Weights of a small sound classifier: moe expert_choice, 11.3 epochs.
Rows from block 11 of a small sound classifier, named by matrix and row number. Rows with one number within an expert belong to one neuron, the router's apart. Each number is 128 + 32 x the weight over its row's rms, rounded and kept within 0 to 255. All counts start at 0. Numbers have three digits each.
After each expert's rows are labels from the 100 clips, of 14976, where the router gives the expert most weight on average: "responds to" is what is common among them. Only what is clearly more common there than usual is listed. The data: notes from a synthesiser with random patches. In brackets: how many of the 100, against the usual share in percent.
# router: router (model.blocks.11.mlp.router.weight, 16x192), inputs 0-191
# up: expert up (model.blocks.11.mlp.up, 16x384x192), inputs 0-191
# down: expert down (model.blocks.11.mlp.down, 16x192x384, transposed), outputs 0-191

# expert 7
router.7:213168118129130107172112116155126167177168152116141122105133131123159197180124142144130155101212078068118122147110178128153141141110122092090113079101109162106120115050104132121144100124101141075108076109143122163078169151141142157069155104039121136083170168170122135094121117092128083108136129130119148138119138143149128114073096122134120122156084145121103077105093090084146157172200081133028121138081149115121194085171118164141152077090084105118145089136117171119128114087100068084102101111069131144107110092097129143119112116141101152078148144126139143049150088127121111101
up.3:241184105144099176163107147110097113132097131157087107122118122087115156192091144146102106167196095116113128128107172147164126109116154119151071055090098114076110123135154151140120167115186084040124131190152121115146147117144163121144149073112111132064211128118126099114171133115080138115133136180157187127144119193182149126102165085114125100134085134163119139115111145156152133147159099136085115114119134143107131164142078120117095073083121066114144138092044114121141108159180119126075103144110133195085100153132111120137114172161114124143110121089094155088188070138097131131
down.3:094092126128152086111094153080089169129079145130128229145104148193106061183112166135125078117102159158158110094136191145108132134148123160164136135146106076055146080154146125151118173124153123134104106129102132134105089162122155134195100134161172148167113164105101056156127117144098131128179102183214152101149169157142140164103106093203097091125099168169163135098118146135111131101154113131138122126178147134114084116151145140081118129088155033136129133143098141173101146134143116142131154100160121168118179129111145134121206132122181152110158188169082132189168151076150148153
responds to: text has "register" (48 vs 22.4); inharmonic FM (39 vs 10.2); pitch class: G# (33 vs 6.5)

# expert 11
router.11:128068165194128109120135126206131185121194187098175116109090101099182154148143100088121175155145138102148126167066102167119093134145135129129105090113149175203134116047135139193130088136104130157118128118137156115075194173144109098066140136075105141121090115157088150100099104160181108113120112119080073103146172127130119070113088088137182160169087125098120115098108099085112133193115101128086115100070160153154199106166170144151130130149116143185118085152149162085140101113107132136116168101101162131164136118082094116130177132154139124132084188122195120106118131133117118101
up.3:189098103149122157145170183125120161129123113156136142151152106107135170154099123135116098156196154139125147150082165160126080127134165097091067087105058129119117124094145137100092175134128070068120066128152140171159165157136151131126144066133067140103175131106121152122148143133090113137150081145160188106141141197187170145098171091084140082139119110191073159111103137140146104177124125167109149098131144185119135120173116085118129046074093063124151109064078142128123115137100071127090104126118133150147120121057088152143122137115112129153066115080131174043110111181141141152
down.3:119164076157152132136106172114108168095059127156184180156145100153172184138100084103036066131122141151141135092144176151123139136087188111085141167106092065084123146129214105099138163104159113103130083124138091088181154143177145153142148086152119170159146115073133079154152115110094150129189118138166132109132131165162123141099200109079130092127120133179082154112148168152174040128139137153122149091136092129083099163146124128129079134099096036110123112113133134125123179189108115150099105126119133198119152130077085122133125105153134144139127137089103101150148115130119090186
responds to: bass register (65 vs 22.4); inharmonic FM (55 vs 10.2)

# expert 9
router.9:187151114152122139163126091148109171151167191079132133093096093116153156172141127127102169105178099058139089161149129146132132113064143110113093087139137121120112132092126133139130074110137161083131070142127111189067162127149137137074117105044097150115188182165125124064105089126138104103151105091119146150127152168104136101109112077186193180152125080111119108129057119103142172134178112123086129139063108104149175129115084141149117099121103085090147134116101163103121176131091108084074092098114153163109116086088143166087164164154076115085122143110168150066134109105084122050
up.0:211161132125143124167078120101149131160142125170150164139175074110096168162124059154186134157235139093083119191139149195147137175135164114122074103106086138087121108152123114079120096136130131056117107168189098120122156132165127143109148145087109149131120144150083128113143132090112171127111074143143177117195156152145102118086147118164153075147144089143154086172094116133133093132102134114094157166154162117107131129123097108133075069165069054131179113071126138140124144137135144147084111126131118141114131161086142159148164162110123120172088107096104093030112079176153114108
down.0:105109041114146138177130146091078132127128145124136168196206185152131138175166162102083117123093140155095143098154174142108094170178078191100153165112157146056166152156110140086132123112136124152096105144136077149128112121119124140149101072124147108156188122110138124155141202134090132154135149160175118086091104171084113172081169127112125129165128157147118140108127169178119148131136126164130127165116127130173165136130192085140149114068139000080115139135187142152122132114091132117119142076157165181090136099158113127101068126132169099138184106130089142129116150133084098159
responds to: pitch class: G# (52 vs 6.5); gate (49 vs 24.5)

# expert 6
router.6:064084192133133110074144107163184093151173124102149090116080144121122117092147124122179127139061139140142145112129070117121119127173096126143175156137171179182156100109098151176132105120125194201157171098117160098103103128112096111120123205147156068148066103144116134156085118143167124130085132116078090141130155064102108129161108183167137177125177122072166124128158092094100159122107144108179113156132096121170123141139166156174170188198143200178102125158171123142137106135109168129195161103161099068190112121166164124104156140105149124121145145153141143176086138101132128130
up.0:189181054128130135165131133097108153125075093145085180130180118123134148160083114145105096162181125115138120132140177111123134129116185138119091112092074057071103169163160125063116166139158074090119124142151067139182144114131147164158145072127102170099220138111125108134178114141049117144168102139177156121140117193147124137116167083109134065141112150177095138141119180173155094149136083123140154119189150149084142106129095099086054072071136103093164142113120131134114130140143111138092108154105155169083146136089105173159109133165093147173117080113081104100159115141121123139
down.0:135118115123156115153138167102118145141071169164142118094146083137134063133118141106116138094151154101118126133084157128143133119044184135142118100175115077105117173146108159112154103101158058134099167117142056127159133133126155152088120086155150123177188136094135117085154111101070150158197177054101175128075103216174137131104193180113173093147134132141097149109114157201196108138166105118129149089141100188074117115140105130120102107138135089134118100133131095144101071140136125121129098147166143101125102157100098125143106067137098124236128083083127147120162103151083081142
responds to: pitch class: E (81 vs 6.3); echo (71 vs 24.6)

# expert 1
router.1:157170086127165138182061121135080112117098156121183162111154157144132184127114135130082092125173123135117064143176196130188129178114143135119099104142117154090115099118102100099136154161149086105105071102161102169123176144174141115130115071081146154141145152183106118120148116123108126099154084060195110129166155158140131146105186108148159066090106105182167174069102114181192128129143144093072094152060175076099132074163133113130144090074108061103103133139148173091122150121142058066121175096123126169102161114120133104143142149116143167098136127177131143122131120174124116120
up.3:165181133110085147121122116115140113150165103123098124106124129119123132157160124159162141100198114084165125109141149113108103176117144065136044130168115152135109098145063095092101079131139154126126163181153159125086148110147134132103156105039150106061145068154151131101181072104173099141070152082114123171146135116029138125158135138103093074150085120140153132132126088127153150139194145158085149121204188095135142183161076121170133053097127101125136125102076145109147157101113096141179062182139098085107080143142123079159164156116102104119103092089090111105124152135128142132
down.3:141131067117097122086129122072094144134074125135171184190153129177149139118108141149120070124093139166156137113104177167138119136135122136164134193149082068088139161157146125077171157169108093120120101146152090133146124114136132127156095105170168139159202129123147078126188135120079122168181132113200094100132140201135145169098194149097091119081080113123134136128141188151149119139104170144115126120113126134098099150122133136123080150112113000066130120181159108117152122189153100118145154137107115157121135152125110133167104116192108119182136101141092132210132171123147081130
responds to: text has "register" (45 vs 22.4); inharmonic FM (36 vs 10.2); pitch class: G# (34 vs 6.5)

# expert 12
router.12:069048163151120128070103112121140122075160107082174096129075157123165132111125100136161134139105120120132152133096053095152121127156069119188175141112165172191141080096067178196143139121092187178122104095137150116100163139140116118080128203117113099147060123123116155118062121154141137140089127135124112112146158106109125100162103132114152217119141102083144145115125087107132142129095116123171137109099114151194156138125143160173164172167128194167115102170145166093118074122094175150191141069121081067173141081174116127098134133142144089140107157124154163150087133116104105117
up.3:179152074119122173112121156052062188093077141161119146166166110150156123166101105135110123132171100102150121151085173123125133128097168075144084103107124075109108149173128110096106175118156070086128119159130079131151142105121170110143130091141112142108179141096121151105153090113075108140168140136211146148137126182126141102103152086124145114131069164178081115142095163156126149151155119141116156110144164135087088162069074091068074087071117053089117129102084124113117081115165125133050068143121131148075101127116127149160156114163114119166098109080113093061177079169124137119
down.3:168160063125095127153137172060071172049053106129115207156150181148129141170125091107077094139171131179141117104118162170112105141061189096146092163125083127122115158140194135104131169171154104092103113158106107112113119102126166149124141085148159176146129066076152081144181135102081127143179158134159133062136131168116145110072193097110123098110084115121161185113143115151165042122124136155126137092129118117104113133155068112119114069121162065066113125132130094136140163127170112114111096180141131193128131125117120122133076104150132085100123139086122126126156098147131112124
responds to: bass register (81 vs 22.4); inharmonic FM (60 vs 10.2)

# expert 4
router.4:143106150150151085121139100158166137129218149081147119068083090084144167157171097128103159140176120130107141148099073163136116126152110074095137157083135168135141108105176124111128077108098140100143123154135187143069135196103088124051172127076135098151104132184107123099072142129175081119088116154091114119152138128127146074155095076152186153172136096062111104119095084075086172143146103136134178105078130137155151160143135164201172151189095104146156103141128124155163154103130142106119134091121150140106104099115178124082147139077176108115097184161192152111105104190130143120
up.0:173188094097111109142137174085123123124142128151064150118114097175090115141132122112167106132182094088150137111108115102106095118121177093155034152165066139103145111125123124076190103124144089072176150124125127114144134094101133140162090085107109150095171110142102171081194116090116122125172150102144081128149111165131098163124158121092071062076089142144113143105161121130198092159149135093083135115152132167104097099112046127144089080074120072102092120076117109129073162115136073145126105196138105113139093131091077099196143145135040123124092117103108148091109131097147132139
down.0:081185064138114115150097145093100169134105151135156125132109086165147117123076147110129121069125116073190110094163129115152127107077141216105117158172024106097136162148163089103167157124150101204113116126104086132143133143135106123122123106111113155134157104107180087103158132072099163134128169122163150159139183147141098099104181192173115088113110138148089134107184139155158151167133139206037129129114084143151077144113163154142091151119100123141126096138157098132137155092145074098129184081141125159120122128098133107197144087126106095133147142128130134186116159082152043091
responds to: gate (57 vs 24.5); pitch class: F# (52 vs 6.6); pitch class: A (26 vs 6.5)

# expert 0
router.0:153188102159116145125046147109157168099103205116158183117130116182179133091122087095084143150160108129111112128178127114182102152116163175114095163148123108118090117114123126108110175169122124064080086142128136142151183158148130098094065094127133220130118140117086113061102177149115131086176121099173179088190170150132131149121152086099137171087133059168167140102087152126161146170094163140102149133063145120134148103106128098116128109104099062083085093154106114117082092146125126091094148073126121173076188109139124145129127095164171109097134110160173126095122098132166099114
up.0:122155067155100144142142150078120162142060143170163136103155118163110089115076104162109123096130109149156127098101155121139093108080140127153105126123112059124086148156169073081129165126148085100083087049116080148177171139127077112152122047132148150153109097133146136069177150087056149100186118098170117080138134176212076173104173154105135089134108109148153182088153159156126098166137119092159110161106126152118132114110153119123063143079130116044062085124136086149135139123147148121123165100138137179134166118110081114124135110159177150088133140108153123162062106131127084148
down.0:100100151067106120101118143221129110145157116045141118120183134112154134139157163129163142168061153213149174106114130093140078108152117176153142101092152163185158119111141170140148097129080130136147148117124174153106087099091108126172129149187148139171119111119115081201077161137145104106116145141125097164143163088094167095141076142147115136147156116092109083097123112056091127081141090127123101107138133066167177121142110110155199137114167188175151163149150143154109079064096155077175205081147161143122163135153160116087096169081125124129128163134143154127150127161149122107
responds to: pitch class: F# (81 vs 6.6); gate (50 vs 24.5)

# expert 5
router.5:164119132141099140154079128161132159076156200083191132101084110103138123103087108101049147135171134071123149150086112150137135170166113142130132110117150118156078131048107118171145115142137124088073084132134131184081164150116125110078133081068124151131110110138099143124097147121144128067150117091119155156131151174114164074091125105133197135124056101143077104078112117095147173119154122141058114164027130095118196122120112165142139085131065103116150063159146163103123079100131072126120140100079113145114147109103115090084097156155166113090086139134141123127110090188111097090
up.0:180103165126157127141085123126168132117103123082087092058135097124159096125094109148099188101152100102096115152130096167148212131085086147110089125114127130132142179161154129107143093113130138030130114176111134105086111167103167118072150112090101153093164076167131110071127154150129151141091144102141147121147104092157168185089098081073117144096119110099109129170060133099086073120165105090168138096159106067139131129083071134097144143129091072114119125094058075141112159099149125135089147122143135150084207067204162158106145112095137119099086133125149111142091070115145158117
down.0:136111042130135088188051141093144142104087141111118202153126077190178113119124087118099111065092141175152112119114193132128170123080136104112148211156060062112139151175190090125100160140131113142130137201134056091123138148125113159149122152158163152087138117134144098080165143120124164151155181089184101102167123158072124150127159086091146086067103083156124148116101144189148099136126155124144151101122104158122164131074094097118086102107126093099113141134135098143127144139120120141136127179117128125031190109092101145156103122143118141147128151113128108164143103156104070139
responds to: bass register (52 vs 22.4); inharmonic FM (41 vs 10.2)

# expert 3
router.3:166178105172112135191130125084113166124127198142163162072152140111128154122090117136039132119151107117142130134116134143160115165104127135112120153116125083107095106127094134133170143163124107047078067099160101158141181158148159151091115035086085208108145173160114083156167101130132110088178128110176122138147135166094148109076119088102174076081085066165127123082089164110149131123119143076063130123090148069073155132110127054086109100107097075090131119113105162141103107104111082102087153135112170148087167127126123166104140163108115126123126123172105135092140094177134127092
up.0:200136146129127132195098158196137190075143115125079111184077162070197150121103126184123137131180108053143107102134124109102126090097059109079102103145156153128098140105095140123128101127086108076111163133101113120101120107083135121115119091076118170106149129118153115124155093143104072156134147154125078102128137115133145101131128066135118098163090149172039092121111086148091135090184079164076084096133170140126125160154011126116128078119086094080178098086106184072122149147101074123108094160118143108135150151138119142165138086110084123131127145140131105129151100122120139103
down.0:149176050116081175128081123049102147160094146137170131149164117124147097136149114153119098120142124144161123125107199205128117111084134121141074154169088099082132154165167090089124141157195076108117145194111111123121139124126128142132157057145133140132137087130126077119190113101090081131152121150168154091145124171118132131083196124161131101128125141156091177121129160147138091113122115158104161109134133139077099143096133115102091110086122000046130139111093111128122084125198144109095103133126114157075103135082098138173127088139136110119150099095086105120116116151140125121
responds to: bass register (64 vs 22.4); inharmonic FM (47 vs 10.2)

# expert 13
router.13:136117124147111082130156103171124120129182175090153101122091103083129201159139145149098127122152088097092085147089141089172108110158134154083113083106119152122141095077101114135155108126144134107155121087085151206057153155170101142078094121066068145087125171217120166133104104147118116137137086140112111145103157165141116137125072097142136137132118146142065076096092091133158158182131105130032133161051096133152153134193117142160126111164086129153137095144125182115096121102102138115098151066099106119155123123092125154130143152095080140085123142131192181050153090171074126127
up.0:209194066116117117160099125153086149118096174113107137119145169108151193115104136140091101112226106079153131087144192105129155118062134178120067094112096119122107124146181099103175167118114135047144112135100152149098136144097143145136147091155123197126182194151124109095156140156124171151130136153146145095105158160110084146091127109113135113125105169166110105108128133155081120135126079133085131099167132085121121105096069108056117103104126045097122174082064143135125175089113079101068119180102159172072131109126116141168108144157105133115134139171107120113121072108133112094
down.0:120155139159092073101163122147125140121149124101085174086120146072162075143109138110110150168126154108137128087172112126067122083104149131087101093156197077105156155106105160184215136128137120126133127105089120079147115132100167151115107128106122185114089139135148092094085089101127103157116119144120110067096152115138116160132115099144071128169068191129155155069204119102078080066120102106133148111111126103116048163129142110143120108095054079100100095119135098167144109149130090080122098175130083213143099112078097139119074145163117095172179131115141123108163104058149149106
responds to: bass register (59 vs 22.4); inharmonic FM (53 vs 10.2)

# expert 2
router.2:155098133159140115160093095151150147125169146115179083112081101058186159162139103102122112134191125101131084175075154142146143159141113124081135088067098176166135121063112151158115104113110144107099117120123140180059152176164121145051137122085124141092158130187123130115084103155161112119129095126102118134109139158130123091123098093125204165189049156091064088108119057090167176172163053166093118145067113110139166124154131161168150100165083134161153115137152183138157103115112112091098115084116150168120086129110128120107123147151110121107152156103168125070188115144096154105
up.0:161173075091112097160168157104116188115102093181105169132134087115097181172069138112107131138166156149133109126153171163111109088122183108115087099127147132070085123086166124077135160108108094095081154125163091129168141131097143124076158049130064172085164160129105194086142104101100127125176137122132175105109113199152102109057153097076090086118062105131094116130069158167144098120138133110115114166146149128139098116162082127132120078083096100124084128085120137151176142110128100127085073124102110171068103167090125144185116162164108090142095144120062136084145104129157129127
down.0:171152099154148112148110153072137153129128121166129172090149154137140094141094162113104103121108138153130112101112160124123149140105202170115155190129092073071145157158191058108170155135132052120092088103113036114154131156129130127087094069124123156133162140136156094141175130132076129118160111113156127106122144153142129107060176144092113101155122135174091146116110163151126115156121152130111132188140152151125153115086137130114121105096115000072095090174152115177154130174153148157116145116097133167099136146110134145122096141169135135173180146082073151171113195134161091093
responds to: bass register (64 vs 22.4); inharmonic FM (53 vs 10.2)

# expert 14
router.14:178118125150129161181095102133109142159125185119144128094158107100175129113162120128101140089193120130096090135068139155132169116105162162098091078101123116098104111132110138121144116131154103097144032107160150164113190120113123157106138086064130185122126154148122167145116138103152142074153061130137095145154116159151131088043126060111162139131132111148115122125059126140186170147133113124077101133019122073147173077130140096147118103092118089086161118184099143119145147122099112072093138059125147157092178132087105110070091131121130180089092124162170140069175115166141160118
up.0:162215113113109110143167160088164136091117116176123087103137135078105206165065130137153156155187084121133109142158145172152093154083149116102114048111078164118085119097151126124170159148152084059085153099171141119119180124087122119141164104092093156099136153141115138082097097130103111070100118090138172135136100140118129131103106099130130152114090130161161162173072113147166087120154140116069150122152146134120108155129054090152082094109068095133141114067082114097089108137121089115096079142082056141071136097076093156172132168143091077122085133117105148081113075135139107110
down.0:112154070120154133134100141081113103158111133138121145184133106159141090151161134131078103111147123100108104108130208193106137157134167129132143151125080062071156108147128083082130135149143097096133145145128057135167173099120112161120120105118147133128179101168153112147206106077081119101199118105173099144124106187169159097122197131135154061106104157160068145115127139186142107159124125151123126110145166121046122125154129135118060097118138003096151108138158159151163109100166126162127147125072153159138119172082085143112149107171128160161194109062109111130119115109165105129
responds to: bass register (54 vs 22.4); inharmonic FM (47 vs 10.2)

# expert 10
router.10:107101143115134116139113075190168161121154136087165084117128132121160161149117103100165166149127150067111108118145134138144121176145097152113172107119141180165130089070098171187129052080124131158108108089095166108107135174134120120101160150051121091144102112169096169141095128168149139074097080091058080152152117115162112070136089172186132179154112102106118136148174098106132142125141136157095110157107080127146167118186146134178173154194073166179173100149179196127149131122088152082145145073131134095153068098092156139080161154114123138129131184150132135090150124137061131100
up.0:183162061134149140169158137077107179137081159162098131138152111099127170163114109126091116117186136120131090126127176155137132127107174124105089080121077091067119179122158127081112108108140080061105105155120089134185145127144143165130140074128108164106204119113108159113188117108101129130159126131162141097134092195159142113097157074100121049126103157186095083150076169161137100156145137129102135113143126137101152128125072113090098078091134045084160141089107130119143118130145096127059080144108149178075117146085087135198119157128094114162110118089095104063169083174117113120
down.0:138113081144112157158117177103086184109133091132146215144180177151134082175149141133142143127110127179147126113153160148138104142122073152126138153143122081081142192143143124105134164179108066104118086129109075101152151148077135100106125097152132152177136155159162101155150103154096141131179146130152138088107136197129104140145098187124148155137156152151113190126140172086117100098151131114160141147169087088123121164108191086115071168088079000081117186158126096108142100158141166136135112126120171178098140130137149144115113140180116093149164150137057143126160123110129106118
responds to: bass register (60 vs 22.4); inharmonic FM (47 vs 10.2)

# expert 8
router.8:147188124140114124180135061135152143140129164119141092076107078112125214163090105125111187085154059085075093164113087157154174165094127100141115084090135144070125113126127135115158101120178134121118108113140135168125172193191134084099149109070093152080150109132137153124122123139101086073107113142138103148127112172095113080109106119146157124146107113096105123103099140142142188118221136127049139182130190129084149130115086140147095097133080092107152086088095155149162131086160091095077124106118143156109161087085119106090181116118063091098120135151093112101122110147151162060
up.0:216172107107147164121110107110105136098091155135119166120198131174119137120191126160108117116170135149116147106150186121129121136094144101167133166097087107078115129170142093079100134140176112000099086168144086150157119086095165161149077130147136129139163144082114084164163143115126127151145130148175107107140095191129121130137109096120077062075130086155168143131103138148129095101152151113156142147128174144061140120120033101101113082091169000105114158163133137157100123117119095121103142180133144151129147152121116136088102168126147139123158114116095123121116111155145174136
down.0:100058133118087139061124095136156136160120143103231127067120135177083132109173141116128175115086118165139153147182124140154104160133135145142170189164156161142140132099099117139128117137109145166121191116107140118111081174139160104145113157163145094158052058120118092123058185173134107122097147143138096121161144091090127137095070146133103141156134139112176107098139116100065149112121163106167052159121103129144139111136145156168179157183115185133129128147185131157147097143084172105189105115140069161158160124151174140065108139115183117109167169178089100174150096088156152136
responds to: pitch class: G# (93 vs 6.5); gate (49 vs 24.5)

# expert 15
router.15:153102172134095144127098122186163182111148190106153100079073106067161168127131114116101166146144158087113132169175146164147128140114113118096155114110168180180173140039111141137123069131096136140095111118129178159082137187150100135038115128066112156099102128158081183145043125130162094110087055110094132133160139108159186123122087103119136164166085094082094113102132088133126158129145080114081130133091110142149189134158140133170148079163084142126143126126141186137142125100110127108132115092149112172108070083039146103101134124079149128105133153146136134093124097161127089099
up.0:192136072131117117184144148072106185093099135151109138110116082089121191156114107150135100178190118151119137148125149141101111138093141133089089059095088123119128152099198120112125123142110081104102102158118081141161138145137181150119135044118090181084163162098114145130170127117094146151171113120187177105116121183137125109102165062094114101151080153175074109130139146152182101193131112158084149075111141173128107100171095135088103073071118071082157116105116123121141132115120110134062090157135154179126094127057095105164162143158125167126095156097120149057151112165150107123
down.0:123118077105161118175103150040081177085117128176131150118153152118176157134133153117075121151127163118157123115150197174122123109080165138110125152096119060079137182153229086081141137171146095142055087135120073149159161126135177149122105059114139177151217156124114102143127118134064158108165093125155165118118122194163141138065135096094107107138109111151110149104116188159133078120157131118113141127148095133117147126105132071124114112093117037097129143145135133128169126167125131119122104123115119185115147151050101143153083125147128087151162182094083116173137134122127117085
responds to: inharmonic FM (35 vs 10.2)